python train.py --arch="gmlp" --width=256 --am_softmax_scale=16 --muon_scale="match_rms_adamw"
Rows from block 4 of a small audio embedding model, named by matrix and row number. Rows with one number belong to one neuron. Each number is 128 + 24 x the weight over its row's rms, rounded and kept within 0 to 255. All counts start at 0. Numbers have three digits each.
After each neuron's rows are labels from the 100 clips, of 14848, where the neuron reaches its largest size: "responds to" is what is common among them; "peak on" is the class under the peak. Only what is clearly more common there than usual is listed. The data: two synthetic voices taking turns or overlapping, over music, noise or silence.
# u: gMLP up (value half) (model.blocks.4.mixer.u.weight, 384x256), inputs 0-127
# v: gMLP up (gate half) (model.blocks.4.mixer.v.weight, 384x256), inputs 0-127
# out: gMLP down (model.blocks.4.mixer.out.weight, 256x384, transposed), outputs 0-127

u.242:126074124151178135115118090117119101116133091113116155095169132093151138137140130114128144133107114132127095178113130094090126131131097112131103137106119126106133138125099129178160116120144120134160144157131105109085213091089139177093155108100104158118167136146147134148140093149153101160165136124153120157111143133110127141154143122123169123121136125119145147115146189080088110151116
v.242:122075109168177140116133131114124140146145116129119131097101152119094110128122161091138065151141122156118124112142120085105159088090151173115143115093129131128155163132129142159102111153149097108124110103139174138143115118105134127081111099165103129178105133129170081144118104142103140143105127188114132113130136138157106167110125181140096145147116160107108081148155125140109114143110
out.242:111165122128141152141140146144125147107152087098184167141180104143165178178122104092109121094132143112111080128134096111104105153098116148148140104123095131154108115123092120117149093133179125144116115129123117096132113145128151120125129096172117127144150132149142153110116181113093106102133158152104111106150117146140079092152106114119084083090128121068110139145136123131120136087158
responds to: low voice; first voice: low voice
peak on: low voice

u.191:110120098161130126142121125132136158173157097129160151132154116105133098144131154106085120135105114097160138152141124131086136137153131136114146134134085114139148111137123174092149124135116124115103122138109134192137104119115118147103153133138107098085104171128167142117088085123105161127189111105114141168144134102131090155126114132078118133105116137147134118178131091157127120165076
v.191:136119109136137096152104136108126151117121129138129125122138110118112168132146091090082127111141143104141117154121119114124138119135147127136096153133152158090133111151117169166170156106126149133153152164145144120139127121126149125122105099132100143124167104129131112165121134139137116095098100120141154153127101136134133169116087101112111113156130167156160128171130100155153182119108
out.191:129101123138135172163177136147097164141085108136149158091105097140126117120136121105138097144145093111123133113132103160115107138121147134151096097131131125164205098145169144107069101136139138149124141193154138128162152116124152118097096149121169164115114117108140137098097147104132141146100141146103167126087130091119123139131145148136140097148163143123147137133130110086067157128099
responds to: low voice; first voice: low voice
peak on: low voice

u.169:123118128112086153161111082132060101105126142124160157164123114173157115084133124129130114136114151086129192147097165119132124135111133123151133114117087108125135111112108122173136114141137111135175143139127130168135092104136149092116168177142154143183110108122121153112176144126154122151124120093144071137131140129166138132119136120172093094127116138135103134135136139108182132116185
v.169:134135078131157144123148139134146114161145127152169151149118121093113077051149118142092070149163126122139127110142137131125128131106142096100147124144108128177088111151132157138101107139105147080095119082118089135111129160134078116156111110105126179129101112156113118121168119150155089117149145153087133156125093136107101133156113127117101114150065111124092145131162156104125150166135
out.169:121144131175144121105069167094160150107151151111112114080124123156160128108122136156106160147098116097111074146133120149150132103152143158080124123136122102131137120171119124091128136140129119122128082158142139101102146116137110112145107126144142128141123157139135126127115134122184134100106150140114146075092111141155104142126143169142106146144133154098174099117069145095033124131136
responds to: music
peak on: high voice

u.196:143139137134128173155083140167132156145138104157105126131152128132121142142156165103144166116102092165112102154146140165130125107124138116117120091173110104149120094139097100117125100098155135179155137118117112123131124164107099112136131150156117078107129140099151142121090116187139156105164137135135168097107125136126113111166134162153096128120124144126166117119096138149097093087105
v.196:118178085125145154146131159122116123131099125148125083147114108147096164133122107166134120138153103113113103114084155137162128103073110081161084132147125097103159109153145112112098162108136120129123149139167128127145105140104117154128091072091145146119175123113124146115135089108124144152107186163132119102125137160085142099089144109135115189125161121108074177136147119147108151066131
out.196:155110133099161108120140115172149162143139115099123120140080127144093166131113113151162126161150126144144166126139127138131084115137133165135157190158092102130145125131148158130100091127119109095078119118143107151124117145112102145147131167128147123134136138148139144081156123122137133125119134094153109132161140114109114088131149098186112098109124101150130137113103133106134096138128
responds to: high voice
peak on: high voice

u.182:118104145083073112126073144119152108100104118121094107105169114137137114129118108105117134170133153126140082134125100098119086158170157169143147161130134090151129176131151135133181160196125128096132146102120132141153118109119157143129108135175093148123128114135091122157125131097170116129117099118164126132145130134074132139154124169151133153133102103088111086155092105151131124100160
v.182:106142092165148089141118086094151131154129101165134167102145136129104112114106126125086092111144088115096117120072106080158126126092140108145137136110138094127132173141120133127125146109132159090147135100095143127118129142130104100114139145137115145142166113128128111141124157175124095107140092129139117093210116144113150140131121110139137112181116091141124099104164107113113130144165
out.182:139145117165145136154109146100121166145148149157139096142126108121156154111127108192128098093144124133132129204100165148092111159113095097102094093127149122177159158134156141148108112114113090109080107113092141155111133076180146089138181113119127105115111145134134131141120099136071143116110136130154117153160139160153144124119131091161131137155113154149097146156118137147079109084095
responds to: child-like voice; first voice: child-like voice; thin (high-pass)
peak on: child-like voice

u.267:119111163149109119129141173089138124164137098139117169138117130101097106123085119079172099089080113131157116104124154149131128120118130150151113121174113133112129144158153134137140166146173144134093108134098112138146130163113125062139108105157157159163134127164135149139141086139086159115125108129142090118107118110148110080087111087180146137078108099122134120149098119112135116101143
v.267:080093137100111120115133132136141119164105074126149121102116155137110180137155061100160116101134110164121115106087152130133109142131135159185127181085161158120141111155167168107136142148140089113121089145077137208151145105122132127113138091145094115107122160139137138113144127150124129121100102114138085121110125118111119105100136096133148151130144144150158147158135103126111154119133
out.267:160127129202127132111132093122165154107138150119149120117168118158162110120145138170111178082131119128151128162094096102091124123131161139104080094134095086163130119123112132140080097134140096153120078076152133140142118130127125137113151102138146164119132123117155118138118117176129126156150127108121118149105121100146071094096168106130146087104109111160155153123110175111158147121138
responds to: deep voice
peak on: deep voice

u.305:149131123132085135131112090130137099100123099133153124096141157162105144145194131112103192167136131141139125140156132121155078144144135124132138163098118108126109130139161149159135139135146175100156154100114054118127120109075120177107140098148118137134150094134150086108136087137133102106120103135094109130139142111138125108172167118131100075139110149161143141141137129131104079130144
v.305:136114152145134097171105131149127132114138145134091107087116140116147140166094122165141133114156132122176112134101103105134155129117156120135113157111118176118136163161121128111073147178161144178099138124138148081125144121079091130116156148133187137163133101107143140137156117131114146126113096096155137118160127119156139082163152125136129136105150119125113144129147125099145134144191
out.305:146132119152132134103145140125168159105106145125116148115123157136096167151108129141175164104099158139142124173118127161091149139110134111103123140136125136147092194142102142108092093152101094109141168147151137121142132095179203140152161120122152132114093125100154146135115131154149167108105119108145138142154132129122135135087149161142127140141115129115121143150116089175108141129154
responds to: child-like voice; first voice: child-like voice
peak on: child-like voice

u.247:159132157140090151154123109100191139119120146117132130125141114115134137087141131126133112157115111154153092170108089076165127160124131138072112157118129131088142120100151116183151092146144135128114141113113097096089142153150120130134148168087119183137169110140103154090108106150124110098128172109138142103108119130182132155103114109092161113134098133121117128189140147095180100125158
v.247:108143116133140137157138153120158144105125159149121136129140091136100168096102122115109161156120176133149134106119171094167130120125110118156094121113111194139108121144144128131101104163124116147077140131131093141140126137073111127123128172126125167148182092080149149173129162109151141114109150121145126088151092147182146116136167178141118127071121121183137156123115152106130146151135
out.247:107132133134096122153101152113142128115095139145078132141140106145086096152171127140133132136124183075133158164112106113141125146159148170179116122123116126137108103118110146150130105129134143142128122137113123138117161128090158158156128158119112148153105138137161146117117163107097111085109132120126183089112138126137094137103137146121131130145105088100128153122122153111130111103168
responds to: child-like voice; first voice: child-like voice
peak on: child-like voice

u.125:147117150121152131127170139139148088140158144098131108095130145118122124105119159130121084127102098174143117147139114109132104081114152149142145136158145132126091150159128150134129130141108130147128117150147141120156116131128132136151163159113158157131112164097095151126132140176145134141131123096107134140121091108146148091154160131175127110132128152116155090130078113090108141077100
v.125:125147089106097147168126105144122085120166107113125135161151162145106115149108126115123126111106128079135058110116123168138116122183066145154144133122118071106143115169119101130132108108144136125096160112114149109137181141128093158133165167138154102139113134147147097144132100128118171167138125107088139133151142094102154136125126159099083125131122121122144134139120159134110127100109
out.125:120161140118109168142128136100156141109129138146134096106115133171106142143132121116119121149152122110128120125181097117149129170135160123157152166130136083106179171090165111122124073132162147133099137139142157152119130134124100126129106118110164077172105133118108125103153171131162086141125141108157162143143123143113095120125161138123182100067116124153130140152169139124104139105133
responds to: child-like voice; first voice: child-like voice
peak on: child-like voice

u.1:135092123137145110108139098120078116154133130172103134143186148106130106104119116113047148118139158127116101126109104113117147100140067128126115117134092150149135107131136148093124119101099130111129131110127146163149137085093129123141123095171142161117122127160142091149110126119132128100125152128129154106117111113144166111123168142135139114145157170163087154132124140130115127162101
v.1:145162138159106156138135129151087144109126124082108121127157120049103119108167158138147166138076087161136107095132100114116111121142157118126104134106105138152125115155139114147091128099158124136119098148142133151130142105127096137125149144141127109145127128139140129132156113140102129111121150120178117112121134103114121161135105141150081142077137119161140132140138178112114153141183
out.1:147135095133148103100112192129096124130136152086136159106124108155147139116164129083142113153087136165129115142067122125175149117132158099157140120122143105102134135110177105164108116130089137123146137108138117123152112108128163126118094142120115114163137113109105128101137082095127101145127122112115090113145146182133121113111118154143128118083144102114126152133114115121126161139134
responds to: high voice; first voice: high voice
peak on: no speech

u.223:143107113098127124145125139131143137142128150165132130096133134155140093112168117137150135144112146120138150154079159131084139113138092108125161136123149104070131109138183149131112111107151157095126124153139137130115119162145093144185139149125076162144148139143157116115161146070185104182130083106166196084137124115097096136143123114122121164112130148122127144120129140080149139094110
v.223:090127145147166109125170147120142140131150106145106130108075136129107127119154152140116134126079147149108160102108158135139131140127107162112082120131142108173131128099134129186148103130093147138144134104087184141119126145098108069124128110120115147155128119110113113111142142146123150136086130173162120125114159155113188123156176104169133136179183124148139138140075124118092178147135
out.223:153119144110142145132132084141117113131074128177133112122128160113147135125100134083125094111149141123128116081080125120172079143158114113079137135142148141116105147128115121170092134138140103142126084136140117104115131094176096155138137129125106176111119138156114126153123139148099107117172099109099101171160134112131140140075135132137139126124098113084162113117121117135156190120102
responds to: high voice; first voice: high voice
peak on: high voice

u.146:116142103144139142112125099119163151128175126124132120126153126125135089149098134153089091141135170116159123104099133129139109162113125096090074126085152126089088158127138158111127157186174091143154131109100146111106137151112173120121142145141139136090106129084135145116107136163091145142154121146129212107136104128118115105127106117132123131131137145163150148119130106117113074075111
v.146:133142130141097141154144135172110153127135080142139124098125120063135170141122137148165166138152123133145165163129133131121125127130144135137143137110130085152115095144098136111147091128118116132136155083178119107101105166166128144124114095102133121139170148113150095128161140140082114175123102130093182121142124142080141124150118148077110101127079132153119170110075122123180092129158
out.146:167096165130091130131132138177109129108120145123125113131131098107106130141162113160168104128113098119085119123132151109158137124152144106080138102089124138143143132116085119097147119112118174114119139141160159128175098100142179147133122120166153157110111132131138134109138130181116109142101136142129128144081152116122194116109133170121119127090195097126124127113106134127151136152146
responds to: low voice; first voice: low voice; second voice: low voice
peak on: low voice

u.246:122149156072135115124129137118099131128125105125134155137123105143182126129125132105146132084149101124141138135129074156109137167129087109121144129143118101098138097147164139145083197116116154132151088161122189085109107112133098159137155088123118153113100159094135081112130152165122113119176148153143140156108154112097125126113160122130127121160114160105124150077123109148156132120095
v.246:133143134096149109112171172109151119170116113148137144147105173131157089137125147093146102136134138096156128090146120148104125130104145151147136132156134123155084099096069163142115127108155085126150085153201143116169146145119122149114158153107132113100103122150122143179139151117110110145141117125135154158106113135109096137106171112114138121159150125104161129149130148136155110153136
out.246:148102130172177122115133127145109154135109147161117109124110109104134113086155118154160119142169125154096109101096218168155109113133116181163118117108095107107122127102145101111138170137142137165096153122152109164113142134139121123131129140120147138113112100121116150159094120108133109134117096100104145109143076104134195085149094135133130176114108112097130148139156148130142100166128
responds to: deep voice; music; first voice: deep voice
peak on: deep voice

u.261:114116160121085128144151083122089151112103140152143143152138115130158151116159139120161106132095113150137136146109128080069114154148126112128071128136103103123155104142122107136139146141112141082112076121091128164114158143122114097133140136113136081158152128163132135148155110123124145184090167135136151140123135114121155154126116086124145139105129116133162104111101100117122122134131
v.261:106133125080131131091134141128127111120157090155108130113128110125152178142107142129135112147159124121131130131160139112131144132181128123170085128111112106109110136119130134135091110165159174105148088142121093114131127094096144106181117148096135120123114148094170133157114105129170122114112114103123129150120129140117157105167132149101129129166086149143081108149152133101119141103133
out.261:138128121138136147092106143124140124093112101079092097143144119124146120115143137095099145145150112134108127133094122137156140118121130141137118139131101103139106123127140120118116158140144157078120123138116131117116101166101133139137162094123081104118149154114118134177137114143135113091143138099127096126121087145092096111117091140119160100129149150098093110123150131140133167058122
responds to: music
peak on: low voice

u.133:155131147147076141118095126144148140154125137146143123141125163130151154104159122118108143105147109137158083175118097107137138118064086132149133193131105123137153113147127129155140128088177107138102143144152100083109138149115117128136129119118148119089129147136133156119123111096151129107165126133170134132133138150142149127120160122130149145104162118096153126117105118107094086122121
v.133:152132138120119130129112093159164127108113140117122119083123104160167160133131091100118104113143123138152146128114197158137116099115133076120127137116139161136135131134106120141137094115132115134113131150130102155113132117144110129120092153133131101081118121138137147140126111167075128134139139119163143174126152136100131114083147145111109147095124147147100077093111103097121118115127
out.133:100127132101169115143169094136128158108125149074132093110121085153137128133125142102151138103137100131157154080093085126158090118111131149145149128107116098107168118084095157126164134146110110117141116139152113099154145189136115136109148131136136124115116131130142135134180155167115172120097118163108116148153140135142112093114173172131148141167135152121095069175123134112141108104124
responds to: child-like voice; first voice: child-like voice
peak on: child-like voice

u.313:106114128142112133095136136122098137118134108128146150134164146132163106149152134135130128119143114136182127098140129105120153170144114140160166134160149125143152110133153131114158121112113108164112151097151107114184151130154142127126133133109158076109173146100166084170120125127120145129125102137112142136113097118148090163150129140131145129135142117156148137130152125115133101113132
v.313:129147138114126154116157131128127117094135139150154120153150136148148092133115111170120079146113163119191133118113113122149120158080153148165111103178127123126122124104129115112151128127139123121146189155076123069131150076146126117119071122132115057125164129130136115081096165118140132154145143120183112106158112155143132122141083170123130107095128142164119118117075139103115143096122
out.313:130121144147138113146097131146149119111177120105135106113090123155098099132103094149115121121092150122098097102138122149128159149110118158102105118140077133084127131118131152134112090173133168117121129155104097109117124109127113109154171192162137152086129134107105148126102132138152107133125159121129118102116097146137136165136100105141136098135122135119104133141126125195132143106135
responds to: deep voice; second voice: deep voice
peak on: deep voice

u.74:146134114113126129092101118111121188137072133170105086139104145102117141172097159112161087091103142123117145141136096122112085139139127133102150111121121176133107130089112133122149117099122112143119131141144151082161076091133151129099146080151168170119130174140117100148091109086094177085160105138139128145089143137092129115126137129117099105142151106143144116124108098129146148168131
v.74:117064127092143147083126117139125121060131127094121151129127120115118130154145109126131120153130146180077143131120142074151116145136126138089085139144120102143143107156152171156132085112110108163120128124106115128115127121113122166163117109154109137137133130095107147125138122133116127127159116148139106158132142140157161141101106106127080102139131169133116145150148145121152132123102
out.74:130152123161117131152152101105113113154095138132128146138181109161114136084115130149149155149137157137085083116115106109101129178161130089123111198130138163108099141105136132137122147133110102106153137104085153110114147118094112102163121184138116123132116125126135146100166124147133128117143116150129138111173138122130121172105062081132088110121158126130119134125123118139162140178094
responds to: high voice; second voice: high voice
peak on: high voice

u.198:118108095130177152162127117119151158155146143138128090171107160096163149204141163101128135156133090114119097152125146094154113120084113157157113100150099126129136094133099134129122131140148142113094156123136127114112095133161098124135139098134121136106116129107138141121112142101083103117146128113170101108162100103129112115133119082099093111141187126128085123170118133136128174088089
v.198:134129139170098151139096150166141105155096118117100116108095175146146157111077117143117170138134135103121104120149175136108107086115118134185149145132071142183123109170122159118139159087111175115138126128141137140122139144111140143153131135177105120136122150125113137128131125117136091119128140106123151162121136161175155158131150113140149108065125123122156132156135139154094160151122
out.198:132115113142118177128125151121115121094151145123129133082150149148148155101116134110102125161135138118137165134150146136137073161108154105120191118081117110119166149092129112109133126122084116116113127173144100145135101088151151157133174157094118118104163132153126104141188095127114111098110132116112150142112160185153127113151112134131170138142089096125063104122132171102125117145155
responds to: first voice: deep voice
peak on: deep voice

u.378:147096161134120158139130100126153109130156162127133081123117164130124119109123102126113131149112115135158127133122167098140122096126112141111131078076091127115159110114088117120157100118134119122178116120135124105076152126090120125146164125144123100121125156107149090113145081112145135156091128139187151110161125114130122171141144149132116134124120162158125171133131123125126103179118
v.378:148124089119107181086154153110149123113151129129098088111153150152108113099112094131103109132111127097130140166136176126147178101164121143112149170129136075105146137120082158140148128083133128123166099143111151116115144149118086141130118138128149090131105112126129106154137089163134104098103094170154114110098123120116150123155106141097135139117094137142127169122086144130145083148085
out.378:136126092062131114171149128137119132159078137109137116142155140107111151085122149090134128102093113095176093099138161150140119140133149115114127118113105127125127133165132141107064160105159114134114123142134151126126127134114179100129119089102117135128148166148118119116130154120110147128082131095131101079107107112122129126138165167125154187129126080143155120136118145145091144150167
responds to: high voice; first voice: high voice
peak on: high voice

u.278:159167107115144045129093150113140128091113157124123174114109134127128103169137112142087096151132113122121148131121181092131171135135145144160108114151112110155140151122129179125140110123117134107109111139133095126161110089104126140150170089130117181093123137123126124144121133096076115119127154155098119124100140148107129129154112145114106127104128106139130137098172102081117106119124
v.278:144120119155131128117134131119146114102107116124162124164146132111184084171118131119104114165126091108110122123172146134162101126127099108111135132125127121162128118152094106107120128104113117116143117142148124110114135145160141135124122089144151134136146110136135168117141112121080155141097122163120147122104103118106114134086097114098102118118162103139135134099136131115111093114084
out.278:158110140121124161096135106093157117139136155089158144113151106108109084104100147132172142106173173105105153120152100157151160101106141120176133082096124085131062123088151131094173143158124169082128149142156142106149132128164107129100115116139131126149101157161124109136142093097141094125134177163140093118109142163134102121147157114122132112106127089106132163108170134159166068156097
responds to: deep voice; music; first voice: deep voice
peak on: deep voice

u.310:089133117125109138147132159090157137133108129113127094130143135154127098150136109156099170118126140103138122168143126127135095112165130111124159085116147072132124117136071135110104115147125149165102100149103161157159139138151148097116130119131122149179146137093083136108137141142097158155143138137145167094130132143115099118153129141139150111117146165109137136115158118134176086098104
v.310:070119171104120138124131140120099142123191124140129104108136118098127090136138105135145114115128149121098158137135093115114133133094129124158195095140100148128102137139117151167148121143123103134114176130130159137192113074132102139121127100120103161111144098165112113149113134105092135121109135139130095157157103150101087148149137115145105137126125131158158123118113136169139106138124
out.310:080133099139193115108136127128109136075144131152127165101132132108162107175179142115122135091116106131125094123064151134097131112176126176151153109151151106163141154137128130119137138123092147114106137127115138117125147135171096106109132156092165114123123122120121099152117120112102121094092093132131134121152070123133119101081139091151099149161149147129127152076130141163137152055155
responds to: child-like voice; first voice: child-like voice
peak on: child-like voice

u.364:092102149159096091112118076116096140115142135140131158162123130113110162158137117141134122135115177138142160178104133129116154144087120125112127147108167087101111118119099093160160160157125149163118136117114136172093134163127122119139112141126114146133161107129127111124163140060111135120147118138138135111142098145072127164141090137131132144143145094166137087127077098131143077131112
v.364:144156144122105130153133123153144145138162129136132125133134186154104122129105131143109120144092120152125134106107143142091126122144138156126103136130125098152143117155146103092143139159107127124092146126129131179134116149148080163122147155123136138142147120153161170093108152154117126111140119154117081120126142111118169109131147139132120082175102146111118146098115159148107095114148
out.364:128124137152120173131168112132100145125136071132119158183165151100142126081154130145139137162158149169125128131122132113120136159136134083111117155124116133134137128131135154133142141100185089151144137150144100134127149103123140099153085106132109137153097099128148093130080126147159124127089119136118147117158136101092093135141105115122106121089129146132129184067143104145128134135104
responds to: deep voice; first voice: deep voice
peak on: deep voice

u.210:091125134129123156160112146103154105123098126162126098115125174154110165117146125121143127163157087101137118127147115098131089110149110073115123138140128135110109128163186121110108165122109140163142129097117094118181171097130113105136142143156128138098117142114118164123144145166149129159124174115135116055133128134133127167162134139104138116136140134150121117141145081114140141109160
v.210:157158116123102127134162145121146109087121100172117099182127145121117103122161145081076121118126128103177134100132129108149126140136138089147124115136160115120132120169127142122158115120113155096115135145188124123141125125146168113101116089153137154108133130134124127143141136121117131099113106138116068118095122120137110109164135135145146119132101126106119140150120111156105160119117
out.210:180072126180115136116108141116135100082122099143110111111157112158126093140129097119103116202112118111116099131113138100155109119133135164099135159161137110132089129102100165125151135132123129106154119117125135118113168095152096110143137115087135070137097154103118092063142171144078136102134140118077111111105158133118132135122138147153146067167099102104166119129146117094095135167121
responds to: high voice
peak on: high voice; child-like voice

u.336:083160100167118110149105137111096162115150086091123123155124149100132168096134100150128148081121092161119108109140162116115174151109081126125121130117131111104125163136124125164100177183169158151118088111161148135103096153135148110148118161135161166131146127112162115135115131097194154129116159154140142121124063126135103146096129087124143123162128096118136128145119149138175131136102
v.336:137146140116123076129139128154123182115144102112103126153140153084164185149123123104152134090114104129104132127088146144156154104115131124139084145160148091136118123162115126114084149152135167159152091131129131124130124160136131111126122126153085135146133120083123122136120131127124118085078104129123152132118078104150127111097115130103069109139114130096126168109155165175112117136112
out.336:104073129142120113126147160151156118079157107132133113138125169165081148144102102152158127123135120174115139102098085111157117118122130129139125169122137135126125099149133165138160134139097149139112180142139131091106139145098133130108124158141136134112142146160056146178106139102123097170122127078125198153106118161101161129131126116130129137110146127151072127110123142126155180096142
responds to: music
peak on: child-like voice

u.58:153089126135091128114120124150166151093127127146141114154177100091151096159135127113108153137180121135151136162140133109123124099129152152132143133155121137091113121133086144131143123097087097099176139164148118089102150163148124142129120150138135136147120098096157118143137112122124163104155127117176146105129130146100145142157130127107144103150146137122126145111099118092114136154097
v.58:129128117129141143130110088140168149160131126136154153142138131107135118121129136140092128144107137150098148161120184146137144133104103163149101159119084141149181135133074145115082164127153046129106133111114140150080172174107115172094119125108070125123127141125141066138112106108119125141107162168149130164157147154137137161150128109080129140111142171149153112094151148111116116117148
out.58:112129124116124127070100122134139166109107129103136112140138129104130142133140128179148154180161067099154144128161116080131121112161126112149094125139118177141106158136112141107109122111140153134152103133101146090122197142114153111122102143058128100158170098136088109155133125132094161126096147100149130093106112171097101179097127150092136125132143103089129129128163149122154143150128
responds to: low voice; second voice: low voice
peak on: low voice

u.115:101136107147119163116130168129107135130097086145097111124118129102122131106161123113090114187124130128164144161140097089178108079144082125143163140101126078112126125138137157065123114146075085146152154104106069124156147103141147119166128174167137143131105112146163098147129149122121134121102155122156127131174098138141144111104161138152110137128108120155126139151081074149116145126086
v.115:096126103137120092071114082110160131126090090161100138146093129119114106184130100099135109137150126097114135126139131141120112163173166140089138147125157136118115130134103163193175105157138118130132084112147170150113113113105105113160133125120108134111108157137124180095093140098114149140176133109125135107135133154088139115121109115111114130103114118134085113088130096101138136127159
out.115:104133120109086111126078129121125148142145099121170148126164114113147106144103150113092129129176141139108120117145146133131126088100105119117129084112131137072117145088180120152162091120084077143085106112091118068090120141120115144143132138099111112105133123124127115135115118090132129119107136126078102155114155139134124097160092151129158108076111103124099136146121121117134164146121
responds to: high voice; first voice: high voice
peak on: high voice

u.54:142140127132140121096142137135127097151114124137162119121130143123140082073104099076154095106147137138132118091134092133108146122129067143144160134081117149109103133156133128137114103054110140110164147103062142132092121102131112165139139111137108111128104079126086158127161175114119122101106151120137143126130153128150097165168096136107100152106119147134162148139151143113141127130111
v.54:140076113132133164101075164173143122165085124109168127147096094124143141175071131093140133128183122127125138111122109158107122118156139119111164156132151165142087122118162167084165129159091137127115136108115142157146159120162134115129136119151126129124126147139131134125128109093106130121154142147051132130195087116151129121136163113138113153098122120115141136115123172129121126137121
out.54:159137156134119179153128160185106102123090081172115143137124077122137134113125142112125129121109152081124120133120121111132178096125183149142170126179121125128096113129124086162108113094151130119128126088080118143119100093148122114151101098099139159127134145092123139116102123142117168109139104111078114136097117122148121121125130154140090160162128127146110133119123148153096151124148
responds to: low voice; first voice: low voice
peak on: low voice

u.77:103104100134142101108114144136106089169158100109124161123137131161151148124100098118132086134107119113157151118140127095096167102130184114079136132110140114168138115103121161133108144081131119158116063136122132117130128138103164108091147129137116146169085099111164139121108113135163098121150097090126176112125128140065122126119129164098135137165129160123130054174162106144123124140132
v.77:143143090120158148123108113092159146136144146182149161122132107145141164084139107138113121101182135104106085125134159091127122142123117158101153117162120133142134115118149117101114124103163107087092151123124128152113125118090121093122150129161125124170122143119165083122163099083127099119135122135162124123136137142137137130174108139117128078120122155155143133071151121128102095155151
out.77:132204136131121159075144084149143105143125156119146155117158183146143149106177105167127134126133122141142107137155151116152143155146108130124107115113129079136130152113132134126182147150137122142109109080122154098088119173143116090122113117126121090158110169137153084166147144150157118158104130121112110150129136140096144117156147106119130138131151115086134170116147155129101155117127
responds to: low voice; second voice: low voice
peak on: low voice

u.60:124118119155161099124130159116107108118109173103143105134144141119151139096182156109129083127118171145135161143134150102128150142174123151131120096118112130146092170122113134092129147148125122119128130156096120168127156129123134100099145149127139108139145083144129121124119132123100089146104087089138107113123113096126141121105113112134126129167127152041152160139075110124134136128096
v.60:123158086103145122143133203149147149102140161147102103120173116087138123122101178142135115164099111107125098161116129138112162135164116135124129133133153120133106109159147130186124143130112110133114130100158153093157133195144134105143154117141113119140127114144100102127119104120128099127128105120087152129075155124118114152127102115126168143121102171096088178126129084109076171115100
out.60:137112151097144119142140098093103149167150147114092105147112096141103151103137087113126127164111116113139149127116152132175100138133134131135127131116100148129145147149162137101138140116152173091124123139163162143125127165124145129138160111106168087135141101146140137114124145123136101132178108132136135172177131183132145147146142164163116101100109097139167128082108169130148139122126
responds to: child-like voice; first voice: child-like voice
peak on: child-like voice